config.yaml
model: "image flow-matching model"
dataset: "procedural textures in two colours, tilted and lit"
train_examples: 97500
image_size: 32
horizontal_flip: true
conditioning: "none"
arch: "uvit"
objective: "flow_matching"
cond_dim: 256
logit_normal_time: true
norm: "layernorm"
norm_position: "pre"
activation: "geglu"
mlp_ratio: 2.67
head_dim: 64
fused_qkv: true
qk_norm: false
parallel_block: false
inner_norm: false
drop_path: 0.15
patch_size: [4, 4]
layers: 12
width: 256
positions: "learned"
init: "orthogonal"
residual_init: "none"
optimizer: "soap"
beta2: 0.999
lr: 0.0032
beta1: 0.9
shampoo_beta: 0.999
eps: 1e-08
precondition_frequency: 32
max_precond_dim: 1536
one_sided: false
adamw_lr_other_params: 0.00087
grad_clip: 3.0
steps: 12800
batch_size: 256
epochs: 33.6
lr_schedule: "step"
warmup_steps: 640
weight_decay: 0.03
adamw_weight_decay_other_params: 0
Rows from block 8, named by matrix and row number. Rows with one number belong to one attention dimension. Each number is 500 + 50 x the weight over its row's rms, rounded and kept within 0 to 999. All counts start at 0. Numbers have three digits each. After the name is the row's rms in percent of the matrix's.
# q: attention query, key and value (stacked) (model.blocks.8.attn.qkv.weight, 768x256, the q third), inputs 64-127
# k: attention query, key and value (stacked) (model.blocks.8.attn.qkv.weight, 768x256, the k third), inputs 64-127
q.99 070:472492432513523515500458540560513529554597546497396499558478474489483533432497531509448569547461442571513555487513515436516531474510482523417569468481555463511507535564540593558494533562617410
q.100 079:450508434528521520479414551488568501545514469543483379492510519492437444473453444524442473612510537438576443469432501454460482492461504539548501494488380431527524547516484399374471536491581561
q.101 076:506432501610582377494486425542403402518545590433560527480449510521535639504489475559562528521382495571521542481576468535528507542585597579376515613570461463551473506469448557509515489543437475
q.102 087:498522477537480399602509611542496560456521543538524537497405458444398415542499463506479537450363473505484509519413469381534518482416567525402521572563489508503490514507425507469458506503530547
q.103 079:574504566457528558503529545480460509555533457472538506507537506523506586508565560432493452415503527469404487577486677523443393551552539515514448372512571537564469609457481541530522489555435430
q.104 077:472375476527482475488567522573440582444458415524461548439597470459593489508498477461579495499529508545593453466471455501506480451469463519524455585469508424505492458508565544445472514499524488
q.105 069:544534582459489522539490512602509604544469411504438541537595448530488498563462465497519503528491436419432542451479466391413549519491515391481495487463579501465471513512512520502531577517337504
q.106 072:563514611518579404504546407557524513437472603495499419614438456506477479462504500501532428593544454580447498563517498393427516534476463509458508408518502510533484549385507544600444509456391494
q.107 076:391513438456480443560548468489555507482484589504528493529629476517495467401454491543568459563522526486556526495516427427564583483482534545475520540541516479552480524611547510379563439487477486
q.108 072:576509480520462473495518570567570602506435603545511455469473510500496488472491472513595553522524506441473471451540481547476476497540553485486480497556565433447452498559519535532517528514562511
q.109 104:517536465501518467594503581450505564509528457527408481490587535437408472467455465471427485575604480463446478464546433436517562505437478421520490465519476420550429496534602478507520594445488550
q.110 085:544579398440504398557527562550532522407432520497456538525525475442426543455447526479413548567549546547485486583538506420511547499434450416483571535477541482455512600494576457524480551526527582
q.111 075:460515568493468495451523478544532538548476568396528492576505490446514577515556559501514550503378467523512474476554534584433396503497528506531525491512556520533481529500541561566546394628560479
q.112 080:471492346505496428523503513451513501503429487548543533467512414505488490566517465433447502480420423547583597452457543521556660452522490461457481483536517437548493554516467518497562471538452443
q.113 072:532491586425460527516568393545476455457597421556480492448443596488529511550485449484542536474542435478470473459504480596547468410585476531568451398387500534532471485474420601554478473523469496
q.114 078:494515471565475623413486420536545447512523468405545504528470587470527588507559537444467466468477542546431492485459556537513535515624538543560461479469455541515503592468467514481556421535528451
q.115 079:537474508460542554447552504475459446557525482479574583579431469508593481524604523461571517418467503533395507516540423531577486517512552551490561574518528536513516576449478514473494464517384372
q.116 087:420534473461567487549522625538480572511548498552424445437538475548388444466489456528565506537479455425528478442513518391493490450448464397473486468432458449487532510490630463481502525527554556
q.117 073:491373442480622405521454440521514515522535539504514550571520466495476387550557486524405418449476532557589524424601534509491453462550492527414550477612511476541462520486526457503439564572565541
q.118 075:471467535485559518417451548553478403538491516404544555553458470416493477504492484511518512500572502503499474471397553536475501489492583498509468412611459446593470502456529500357507515480675488
q.119 074:494573548516459522454498458433513595482564569487506494495456501518450578427571489645526446486487529500493484489540450557502490395556541502470504466518550516545548408474555478527483455534470545
q.120 079:483455454446477473426414484434569523444559494479400580549531532375522528434550488559528543445540502510526501519564464528556446583461545528596505551541541530497530518497528498437521535476534445
q.121 086:446457616481458433470483534513571442494429455542512524533486448413510555515548497588518527401424551579462468547513564600512549480527536558488473556489555525476424478484533486488522456519420495
q.122 076:499565584509521589392548440548477512447435540486516497526444450506525486605539494557563510477488524484586424513454579520455462520492460517489518412463501538586489549476450489516400442473483508
q.123 083:563483506501503550455485469490500377497530596538539490477578530584563586542515474551547480494451532514541428527567455496463469488523501521594509426443498586505515468480520518500541491597453491
q.124 071:546465547511475509549464472432551502499454516477414490515497570513561560460532496529403549483543527494517472449541386520497497512439465563585498607475494510466491482575520544530533526479443567
q.125 077:514541439460396567462477476473566530487465488386511544479464547513564441533485509564465487520462511434493508479593545617450484457436524470549506449424443487432434514446457510544487514517559520
q.126 068:449535482475554436612544579571584475450479504542506499404399434518597470466456528476449509481529586502396589472493409579514536445484497517471553560465435504555539485511515490501530561545527460
q.127 107:473458433507490462518493550546472515513508490511351389471496520474466406467441472512493510505514549501448559515628394415542560475480474479447407512497435511529492540588530500487502604492447538
q.128 120:449627462533585457427496469473484450549565558485536487480502505431483514499497512499474495599545535538554518483524430492500491427482536473575569516430508433544479481494436502553447482558543528
q.129 104:506486466535430551503574468488480534458575444519522479551475510487567482420524469486516535456409512495568530592457436410547533485523509437539468559499516586405447557420571525525544480480441470
q.130 123:509509510523586544550453428552507567404472478482490443498568484474512554472629491476476507596443480461446465525417538646515545398565587557423415525507509476550474447528545435491641474520439522
q.131 110:534537545470557617539538445559484532543531476489484452523534415590456571433520478390516561486599514542448546523485495522488562517504465468525492552500472514575548580543454396561493432520530493
q.132 116:477491441555492503445482446472506454481547451489431514451425507508515546430564508494460464471549441491510507462473491498567627518546441481490574460558472484444514504505521525471502459549400451
q.133 109:428552416471408549537509470546441481453578501498504415518498445492479501523484568467489391479561453407462473515479547469536472537553437647486479498497521470568486557515493619474528519495375580
q.134 107:498472473443488518552458448436455508470519448559532475569451497561499420555404407401455548491548476410528586587591460521602508495478401455441513491571499455511480491544517457474551552532528470
q.135 116:495418456537415487442466462492432514467461529544546508484440495489583512583516489526487519518511466496448575553506522550525505451462544429462503508518502526463538456450480496487534449553440435
q.136 120:455481544471516545478530455424504571507434518478480506343468511421549604480548468589462499450519563441432555449482541474534418483530543473560541390500479530503429511436467491639498416430430502
q.137 121:498483441516588553567402387484556536501545456348471471426489487473474552453434454556445448460548492411479442512457518572583544549568497474616502515539472506512547496415546448504509480512421463
q.138 123:531548559367423560451472562520557480520435558485514550528470563568553476512458500588526506489520526517510547473590454451419516435522451560461536473529505460434466465443431537521522515521482464
q.139 115:487470437507462521532502463426495568534489501475382504467469482562460511551500446474563417476556521524468466473515572561671458538677566493488430547596490534563581502516553415411554527561570476
q.140 111:525448567533415443594671549483462482483454502493602523498534541461437536514453424562500541509521483466573469471511487535463362429449509484566528612572545534517457504500457538504389518559622531
q.141 116:427490587512632506456556572416439459469487393474537527589497411521426574557465479462516476486509488446448524539555428593446546452503510504580510477538455502489516457540471509493553456411498515
q.142 106:560473533500560560458432614516436505556555534594464503487543528562489444468523532533439465475405481514408495528490416471412594509533414527565543501496522491434512392594537498432492437548414552
q.143 115:424472540442506538552460458577470525448388496475467457485523517557569569478509570462413537537539502580607512546558565460560513480560484512532510571508475549471460516550362457436554530510447438
q.144 107:440470501481509456504387483528443556569563441559466438560540522537488577507535511518498523586487434562568551539433536470575498424517501575406510462541543468410498623562467560587516517394419535
q.145 096:610525514568615522474573525515408597448419425516500532476389527427457499552463488504494478413534504522462531497516526543557485541452536462446514482506451598513532462553463498561423487399530510
q.146 111:446454527523505497535438476445442426412532534532433502610516515486407462514543464504458445504433535521405513536510552529418528507501460494574516511559461552502501499502448457557480493343511557
q.147 118:466416498465588472482578510441549518438493514542422461464539484495428586498519492604489517449471445473483461591471517547537473479500512464538504430556543511507478485470494569539505530470531572
q.148 107:540447525517566510562547439499527504471540511503484477497443598463430490597435493456410550668518396522531400592523584415473488478422472482488474472536584486529576439410484521540519545513549553
q.149 101:440585502425501600469490519570443481432508493480521548546404485518501463421551498470442496475473492578598570470445477438450581478510480433493513484611432539512476483489554549543476479456419463
q.150 119:483469504566496551520477532492541437553441511519463492551588561510469517561494419475541432666547537521465535507416497468472369486549441484582503445469455417553484486454489588523492525545433550
q.151 109:451522521402431442595538562514562614477454452426524545484547502480533525415462493549547460480541492569523503523532539522458465536485606534451532540510537502582498539426540540478524545454519442
q.152 114:587508467434605450502536537438484514431542458421569492517488502502587477483450512541470443550469401504477560480572497481416561466514442577469579519608528539563531481420552610528466572539553452
q.153 097:518517540497436526408455468562475503463495563551567557450399572577457470526512466492597514505419491450511442444573525496527461406495594490495535514508476507470509501470402523462548564499484561
q.154 102:577487475523443496518479481456491367510494494395406486526532530513489518388651505571464486586546500552444494425468523506583458518484516457463526474547510460524491527482516441584508425536541476
q.155 101:436466493508470487542514501510538447520515639533548492496478514604450405574509517487473443541450577464585539522463522506499627525634486557467481598374491507520515509508462510481489516419410426
q.156 112:509481574544506533487557515526522396503496475476581471569448430427404456498569529549479488456537488567475597552479451526517555516502436497461536482503537508538430487527489452482441469472465498
q.157 114:510462476446541508457492562467575552504486466467529556473494536411566494427552554479431566504508516488376512403516597511449402530439493435503477556527521491530501462516560448546514587468592457
q.158 109:529524518477556493487435504549513609620431539514458441480525456566497592402514455475473443478521524575479557530504551406519445540574412523517461513511564510395381525454556569583457436413517516
q.159 104:419480519456493417486509457431576476530479476513582535525471499502501390590552521523470537512505449462467515584621517505547420565506463468515497472503551513472441489481488485458521545448431472
q.160 109:527563431558525405489413484488506471509537524523517495481524511417554473417535506519482542434487518531462547499525559376529590613570500475469465430427383531540543581527566442580499544487413435
q.161 118:559602566423522525568499522415521598565527496428537516470407458514559446485482556592494630482403447487439544436465450456463567408449502487583534481487548564594449550431441435534537511497499439
q.162 105:527411499498488481643500519524491502518518449500484465550544478558455423544478551561485523440553476493558473532510508462512473565545424572438431499519448517466516502489490469528551514484459375
q.163 102:475522488473460501481515410473488504504497524493517537549454448421478482453517479510554532600367511442535399532391602580443489487463522499449543530508559498469451542389531379502416446533512451
q.164 121:487404458545500437460473511626440554509410571523537475447579516471520446561449416458463491504468467480540544509508497506523544495484508532455510557546504456497470511444471569455540507567490480
q.165 104:563497468499492549461431468522528522467512491532425486553542555393484522550499495540502559420515497495407502494438414450613501488554579566583489437522536501497422421582488465515496495464420527
q.166 109:485508495483532585511437468546537496429491477483487516504546471580447580548528548414463530452542541461506508478532565490501493526499499460453499545541533487482541583508501420537469508505489474
q.167 101:470553432454590502596505409530417554458483505541442497545443538490469490471530525493407487554413528501511514532415540480548564490531468514492442533422369462546584518479493494502487540524505533
q.168 101:497394519426471496521415472599526473530495425515425513499471382500435520518448499380448468426508423452529487448611562611573436557480436430452488432461610536536506490489577431563463546547459477
q.169 103:528574518505557465463553574447548497484488499477587500445448524512585474465555593466535532483473457475539566508488478469456437518567501431414420466453563467498509573419465491492478513475497442
q.170 114:473476489458589492504516534526477472412567489499489526461486483487503513582557554527588469486421478545508456426533543398481560443519465490475500393541520536458517457521540475453435497390413494
q.171 115:432464544554494440489498503470566553387523540477459465572492455470417498442549390578557573564424511459502556532426441455496505497457596481460496541422436483518504455427578522628460449396621542
q.172 117:505497461422509457462481576421468568529520568453530484436504502518548420466459455433492551543621540435523433479453444480337491550476562522490460575524439437501559533439425578512486556512449542
q.173 103:482548411438515612531528441397512574558475507458498476500502543479435609457515573547544574526498502486488472439497581461566441453521449574485478409412495503484554482473516482497494443530526532
q.174 111:533471506520469488484550444484547498493450431530478477493521541585540479473466495484489494572479389451439593529514455595623445515531490404466406485558468474462473497567576571449436518535390443
q.175 114:480562538520515446481490550486498487567506527470509500524477629480549500583522506550501537585480604560498540477456522532393488524521448496446521491462503487534540462401513403510567453541514542
q.176 107:528608477534515522491470452551487507497488477588452415564508600493397463551436483382500534478509505422434471588525410517487497535522497437564494530461589569488537621540532505490504458460522527
q.177 104:504552530490428548508428544501494408549530488457490437544425506510511542520397498541542472596501540478492489429544452576418480487489459432454524457540532443533545386563486539440420491555485476
q.178 102:493461449589460413446529475481434502460484469437475522582421454472483546488533459416510469520462474537489477550405467533590498599510471464485463518548420480523511435506443429484453527648541488
q.179 110:471462473435548525452507434484513559452549382486519574470509481511574438511511473575402513464524505510434493476474528424492447521460477450525522540556518516564463496447531502576438541542480515
q.180 100:490517420598525527507549498533561474489443509529514541496530484518460451505461366479515474528496452567503518479497508474475387500485484487563532523514546511525430602489455582429492481462505458
q.181 106:512498566506436492438536521612476436448505587496495449467540403525482534476497549561497501505450540395436492586490461600530478490557549552486536479516522466473479448487409529579516583486460436
q.182 112:516461462464588541484427440619471496490490485578400550485586512519468549476506490496498564477537503446419522473453514594489508431447515578499491459421475524505499580517537494435571450532375503
q.183 114:495514472504398461465575487516540520551448519513449495486481453449507473503477606481506508567529619498520509563470417476458474501568449490500512489460447552519572461527475457505423478522582572
q.184 109:452458502548456487522388504579523495513456532546509517530546410579410437534522513475521412468523528470532465471443593497470532465509501500595548466558374561475495508491498531488428486466434516
q.185 124:571371523576460556601481449496398434441500497468479468527454445476466501501369545482479478565438549504488480513560442551586504463476517452410480503567455457519548561586560443520478528558484447
q.186 111:556503578494399545590506536529564430557457452532384550432498462563499427439554458519484414518485602521536540459421493430564499490456408606477522520429511504484488545512457507539604541444532497
q.187 106:409544464609533513556476476498477536484521513492521496537411531549521490484503503410404503531484578474469542446585421495502531407468516420512473468488528458499581537509488494489589462520479529
q.188 110:499528481506419415449434565442504556559534518521481549539449462430468517441531459457523439466463485456560565544533471440495538550531558415475527521594582500546520516475492570424439433539425458
q.189 115:416476570577501459359413522513545526548537549527427553429513521528444542512486431539517504422493506517529438474445592493431432416540477580531429450443536471553473418566460505525580444415496473
q.190 108:476512476503581521520474559597455458588507452482505507625468437483440531591509544509474430425535469573495468593555506475563479523539384461522472382506513494512487488565529467494473543499472587
q.191 115:487516531506446432486431530582495497413550555564540523488541451565506563577435477506459540552561471502521512499558534506405586450507495497548468527577561518471554577532442529444458478545457524
q.192 099:459470540423589482457503493476511551558467497506448520469485525498465506551470532403609516484522516511511428492546545493497453470488496363490489476612535440510524456525460438415431458526634500
q.193 102:506444465526490538612509468523420455630520542574449540505518488570489482532572452509506546548561525445531547524432399539512540457452401449542587553422517493499439602477565523579441487509484552
k.99 079:372485468471485528457418521456643452572501517531466515516520516453491425501451637536496522486479438509531460482581494429459596400495435411532598473541480484536504533492543546492553508527591478
k.100 074:571471492560523538562528520491556565559448490476496504502566452551629537492470499525464425532468562489541486450558501453468537482499630575396478456575516576474436459443424542474496448482443460
k.101 080:622426493569528543483518462552422505438510509519566447416501483483566528477469468464412392610427521503390554562473519497506490463584535600463536522496553444542508492530473526451474402474457518
k.102 080:522450573533417523518534566510465509442553504498465466491433431436570508475421438478579481451483508452570490434562476526490491507568533481564528457482417563560496499464477390510336443507615449
k.103 085:434533498399468486504554520468472574479524474460478617527537447584509547552536561470526546440436508555386416512452544483586515554427580480492447426492463466637517558486534460525408452516511491
k.104 080:573488499501483505399592439525497590434492452483415525508570451511522637516551500552536418473457476522542487571520478511540423445469464571436518476446498494466457631554402465588458478494494468
k.105 072:583540556540489574447448480597422404538522442548479440531466469528481596602470453490477407474498437465491536512428516512577487570458377498525426493470549454436523446482454566480544448490470529
k.106 078:503535586506494493521534413537521556531533481511516487569551512552478621529609510580633448456510484515405561593530562422424451497498505496520514447463456520453549417419472523496499559458465557
k.107 086:522359446471574499488496438462523554477517497489530508512501429393582546470382502554505521589415479439513491572521442485440491453634465616445468521504539493514580557555542510459485483462444509
k.108 081:565511558436444487431541510525438639533551556464583517510422519459544522576556542494583474477529395547425583532451456516543493468557473484452454472504417456488520474518513509513499499569451401
k.109 083:528423450516554520450526550459571536455488495447480461529504477479499546453463461453501483599540510397489576460539523504434535568506475521582471477541555480471530490387362550523568556506490465
k.110 084:500441504520475540427501476493579479497509539435501421597451468480509552402553486591573593588484463481525480535538569582421563467565418534547537490511480460518570549489433545506438454449586476
k.111 083:491539452510498453485520582412553390514520542478618507498484451486572482533444564516506483438390527588467546529504446514423471581463504473503432460469496507599525448515536505548507589595493451
k.112 079:528514510501442470532441368485542542512506511483554359477457532479563459431402410561541456554534393477547556562548517522504423486548504581555520587539501561438491501454428468510462500623600479
k.113 085:450574438460562509556438546537494372513529407545449529441552539549444475541530494495415613491536584527546511473431500554435552554391435404438539446463517469475404463538517539483504555466456513
k.114 084:466465544538460502484539535480468518526569472443538600437468516428483476522533483532495588475549484551481564437438548464564555545431523450554581575468504490374431442501584522414478526491484532
k.115 093:601457531507577553447575489492437550491471475443488547552445422440578543555521471482444477461421531499384469557480432495542488522520551585488586464523499550571529501513463544519390449455460428
k.116 081:500491496434484538557474523544563452532497588401473444388472486436461598423454501602611506504531442440547527406543544511431507491545437495542577509518499512463410407465569565530502464499529516
k.117 084:530475485516502470523534459479549600536491474547465516574524521445502545615581410440447478511441401479540492580557583450483390457565546495475512507456491394456494530459482521497468443581471473
k.118 102:586430519448507532475547481534491534472546499465600588481548503448603518495443433444519404491488503519438515564412525528580439517588589557488493469586495455493573509436452497481416418525480428
k.119 087:491486539529463544530436579534482476517493474553446487449492480489488477516494513560570474467531519494600525456522458498503471522505455405424418545480507500450497501501562496439470478562478526
k.120 078:476488519483612512551541531415441639506583505494553521534468446504515500506562568507421515441470475464440442451436516531509504553508439565422507480485559508543534518470429503500483500450554551
k.121 086:486525479459474427663465536519383517466503500523512446482548541431500443570523517467469479495557599559528504518478507522449499478535535547470528539521444527461382580514549408463459553480455497
k.122 086:582463555489511525481488512521423548443565407534563583540594459568485543548542457549572362534422519597496469514435498460525481488502528498437514492507507499559640500475455479469409432512408467
k.123 101:558554589451505522568556484459401561506522495539559518507525564552478594673589472505420419534487436548461527480526623479530485458511471560518488524483431456552544543470537568508448529509301513
k.124 080:470532463475491546565446537480530490611503527474448479477514503493457454477521513451526544463493549490505525456508553551463496574362525462399520546544562493508382633519530526527604525434577552
k.125 083:389548532416421488519450489472413476535536565467634510577555505535481520563473491454572501471475466580469533417494557496562484565408529382393470570491511433524523513445537581420445511523450446
k.126 108:535446474436580615424557454456492509427562458479566500458493506475561580535506541488538296490476518518398539536572506528478487474564486611550530426567517469539605526473440519460452425524440465
k.127 087:470473424512468473456508482498552485473454523545537445481467571452519446330511542468479604613488510380526483500502497411465533416490469618533512518380492394394480471543467568539462494535591380
k.128 119:436411497551605490481498543458436573551530500510478501528380560540512499433601520493535516506529462485465625582537456578559569514441435572555537490486499519544459475510429541577410504447586514
k.129 094:452574434566608518463505480472619473487466523541467490443469420496591436539509500461477510471470515507482489488477497393588583445545469563603458505438469504463489543495482460483526462557518449
k.130 105:601478471473493611559430430529535530448519452414546478514482536437507527521579509494577572635457505546494503515542495558513471461556549594492437635517479467451445510509561413479545518430506483
k.131 108:467528446574513506440535470513435561494483448491572515568551427420441432557465513486514563528506609498487499566485539492521484541524495520482465550555453505434563545478552606509461535495549495
k.132 107:452462521511575478480536477520562479571495513517475572485493502495464462557482401518557494554461422551448571448445515477469530478491571443362570504515483474541512437478511517503606460478406485
k.133 112:514583534513387478474521430454516489543534488498584539524498494454484488516476504523493503527486436437484526444511533414562607496530482398545538470558533479484585495512473627606453531537427498
k.134 100:480550442468513456591484482427485533558504498528508472575412543480426441413504468548506590482493479417423505520533479486524508548502507454462457529543544512424415512421490384603492515497579442
k.135 106:423507478458574576533524434523435580585506443569479482506464463515597484510469477515502477464514543477391518515560479452511512470544513520402477458522502450512394507514516456500542363546471583
k.136 113:508509504521474558435481452624511559489504528499466472516523552576478534471490489617491508611426508444593488448529515489534484475430473479549560452473468451499397454513457580517523533595505553
k.137 111:499521434524508465472516428449543451425543490501475511480455534466509539449485477436428468383480605471504516565526558561580584461612531538484559511444495530514513477471545458607529485576485527
k.138 116:493466503458471544423533524500516469505405506497561546467496595579411567429471498499496579435486506459436462421522479349505537475536446462516480442488619520483465507502561499468539535620468410
k.139 109:520526444521604428526492418467454649525344541459464558513516506439461428420529511534524537520426489529579426496462549536572461459577606477547476497475515470523459363490566536461536608581507447
k.140 107:442520565517470533450480512397562501552442516519419568515442468516455523528485527496440512462461565554526525550469448516514502474476582541531489518520511423591477453414438464471455470498581441
k.141 115:498486535488442572558535512463473472487397441549525481517558524539462510548414462446465484527498453485487494492593458414477511345448407554429543517565361481440513582439497548525487490464501485
k.142 105:528469456491633546498563498508489547480514548478428480420459577529487488515637516496380600502503550618461562540590464432492516480545471547482523548473426407453494468505557448493386496521495530
k.143 109:494433612501451532615421570512504518445504491471600541549465485494499553469571543444543538520527591487481431510532500564556513472568555390518579477569500499453549513431463551483468407496478447
k.144 106:518581484533439517550431496519526527601505403601529475522539548584496520455551495465522533559454525423425450520531502480371466511541420480517523500512575489550476542519497529464472538423477441
k.145 105:405461496587540473505468570496492492518456481524436452511457580411523433536420460479575405473524555604489474493448481454529463501459648556493594464535515602483476425586468458534557524456516450
k.146 101:364519490477510555505478578507509417565494470527549482496506519498509501501464408447405527483444409458513483420449503594483479537518443472513459542528435501436399463498400428459424572448553569
k.147 111:466451539545490449514532509491572540469499505489536439457506544515491491521540428468493479571553522541512527485500496406523411440512476419563538579522499469405519512482505607485508566521553469
k.148 107:409444555460526485527472508440558547537485539556531546478456516466520497532529472501422605478448469526515545524472540550570558542522619484463383443499406425483574414528479471532493588461496526
k.149 110:550537486474380521532524509496475483484551497445548477515478490628456521583476522476493434534513480528495515493480471516489449526518615358429493618526396553436531581498506511430539460485500521
k.150 107:381537494412633506498446513483593527548499517493528549533507490474400561485527494498525488490547519498510485539531526518444422518459484475487526438541550398479493566447603590488427463521487469
k.151 105:521514615466456508559506484410524544452460525478532447564498484455444501433469619560513539439486530437613403527533517471492483543588549431529541589513585537562483491541557521522455513417568475
k.152 110:490519496451445517526526555537483485540367482552523419553492515531481502523541527549570507489429511454497571425481501440508506471419452507464488537529517529465495499439482587553440584465475524
k.153 101:431534570555572568535511465369416565485459521627572502469507561523505501468518491476489403485443500550574453514474443480485527445483494546475458600538512547580498541498560505437542515517549476
k.154 104:530457476536573422597478500582566440505503519481451406485587489546461409469505467485446442584506527554422500481564474567561533476525483493432490580489542532553537525435502495524520487506420472
k.155 099:421543524573553449514483593487656456498414532497519498546475544555552502507558470493438463578503485443494506556502532468430532406519448537481539595515469523547515572449560394553563499474450537
k.156 113:546537455519501459484463531501462503474566618532543458627455516564451437446578432540531451457577482506545458585497522500526485502480409470443505467515513474511538534502464563468500462477525513
k.157 107:558411487567450450420477544563482514515538543514528475528455489400503604528465446546539489567566505494521512431429422482555487496568524539559562581438399421500529465531451460561568482541558530
k.158 104:533487573506440496488491598493492474536422486398517609454453505491504563487574477507536523501421489465529500458456500513502512494614536565567554542430600511495349517602494478555420504513562461
k.159 101:505439511547470456591541526510546504482509487452480429515476407562442567463510520585560446540473519528553527468622456503494517566575544479485443460535528463522441529513572473481457489441427483
k.160 103:420521516564533476550529478484574498414526522529512420526610555553542544571476421468590484506450526521541529546504497480420510490584446484503425474500468568529494547481537501486452502508580496
k.161 112:480531527609520496467529458498506553456547568535500502505465511579523439454477444490529444506489506460524492476525464578505516491400440479494625569476426482519475395474439475497450509559501519
k.162 107:533511589446480524500498490580534406499546478447503558494486408469417468594576452480479574524483569521472437483481478536516399543534619521546432558468510500529535505442476401547586530465449480
k.163 104:484463463539497596473536538507531493541530522585420520489520485511585488482515526477451455469395585496527447472480395467431497504476457544460513499471487451528540514535512422547492566636465543
k.164 108:498459442497563520535508537449538564547549514449542484488454514529643559440524521510465489480566567513490513512445468551458552525527513509514463495415488571529462550490520454568452416532455504
k.165 102:541528413509490511368545435579551543511549467444498434532523443509442449509484476514508500468528462549456512513443554571632496516495575531578565493559526382467502494498435522512419442417517489
k.166 111:488529527492510468620520518590474546464548564562540503484553628489487582490492528481463633512458594497520407488413552519597472552430525487442428539468521507460561391439528546460580494412517484
k.167 105:462539417489572478534475407509484438434505513557451507618470610482440593487562494512521504525498524562501507490486523508453503582444526445529437484537457512414483461427528514513561541449515528
k.168 101:551528487550502485486571494494532554520516564430467579540503514458402490494509466375378526520442585427453501449433511525462439602519516489531441517424518550538451514569514534505503549458543434
k.169 107:600503490513518565462482509441492511492493568448426564451560454582503435536529459499608531584423496398465566484509441475541501497506437467532433562527611395471580478470452544397521497480565422
k.170 102:501538425410553506457530450589423523444451460483532559566477474605454572520548547535430457560404397517439523529477559516493513510419439528506551468553543455490489483533539548431605500554500454
k.171 111:513516606501513527460534477546543516540516460567437435441441468530549578410504399557532497502470355521462562508513485529507436466485545566504461465502385492506494510529518443584495542571612538
k.172 105:560465493522545502501518457469426438468535552491526503356539426485534499538515476499426473548573582495496486448476520489422568522446478554541480520561444507485513509542513443471465602473446504
k.173 094:403459510500485432401516591425533461491523473457474446532555601515474515535441455574540548545427458567494514507559431561449453449543525510493519393436562524518515497397515556536502544518395494
k.174 110:410593399442514513482559533406460498525554524514547482507421448541540538538508543464579513459429455473394441483503549536488391435594531489516545521447528420533540521469506450513484476510455455
k.175 109:561439486479480507526490510529372497548527518369439470521521514595471534509520447426513461540509494489487510569542586531479471518447347481587562553487430491510532485522483448467492517506543530
k.176 109:516487548435525556448467545534543500575540495546632489489480501526440440480594552550474484454566635440443507451506569526407527464490516497488467476525540457544590503423547545519498417476467564
k.177 104:515500488444613518448458540461531459537540562538529538465405445470552541470491561473572492453525460548422492498512557488486480465491505529457464471425649473535493484509549526512507463498435565
k.178 102:475452496479547451450451460438484517456490484513491505448474603551506437468567478483497630508571525583550480409424484562458449536492565544404529506541530500515545419528420424491511472568432574
k.179 106:490477460524580480470506427586509501559526475451538420438405563553497503479487438580455483514547516382533558508507517455512443534580447454561543609578451503494516425487463566662471568483542422
k.180 106:517525592587547538473482466456486556411504567416517539532464472459488419449482532478441468521467524521509434430586465458486509546569515510587576490496523534513480531471453442548500491380609484
k.181 101:486480435505532464567482521545453461462529507522489589533532468478474424549528444468517502500480467451539504431591524470529430423378554496506483501483507539408397545487451399540442534431529466
k.182 098:524513513462490611432516517560507401464515536476487602532532470428514456483576466431557404575581556527395538462414556491518471538479582472461519580542468452479415485560537545494535472569493363
k.183 107:493434444560443387372478456535576543582475425545433529469508488517598489529494456467497490488618533508514443488497524546529454522490534507415511473457477552534517448445445397470448510465588490
k.184 104:426477524520424542473461533467541474498451498493524536563582512494415479553498489459497497500385478545546487425505568443478540490516567435473537602437539494505535525546536507497500489424474497
k.185 115:473450482453468568518513444356492557537477515499511497488426486384494559585492508499505554497451528434495520439569482516550485511463451537442441475539563412447414434467561479492479411479510427
k.186 106:590468473464477554503566576516512511442444571543565527431443527506568580488567483616598461509570521536526453474485503480566468609439473520494449450462478532522475506567507495471528542495427524
k.187 116:572548519521536534525468488542547519471574515448565622506500527448465478429415587485601558543455546543453474509521465513486494486475450470458400558498531426547488536643509485569517472456449498
k.188 112:594484541530522539452461517497485420479553504470526527474529528538510537525477546473470519560486529553593460524481532419468520542510487475621509472501496527475490449589500608455507454424384525
k.189 104:503484500517424530440492576432540523502522481554438549551487539514471562443468458432533502509464531489503505471540598466556466468558495524584500484582442494516523496549523410448487511549502470
k.190 105:525581470442432519439479473490495418457498615504476480541535537538479497507485514470439396501578514508471539428574475474399445529545514481443562513611560479485565504442472482494528525541473543
k.191 107:543548460477487470517594591442433499400463598517483565512510604552463589527427526522423473484487557483413536531465514427463565440513551541472497466567487628513468610505496473391545470482383596
k.192 103:446480514501569549548532476464481593569505495467406557572444498531443409540470402508423586462483518398493522522450516345507429501477394475421523528532523410510543520505530501534476522517674475
k.193 098:517546587563489497535429480556521506525517502511494498590503491594456457537604526458536454569517502428388553495532428492469437504469367441557576439494471488445584578469450566579558478462573488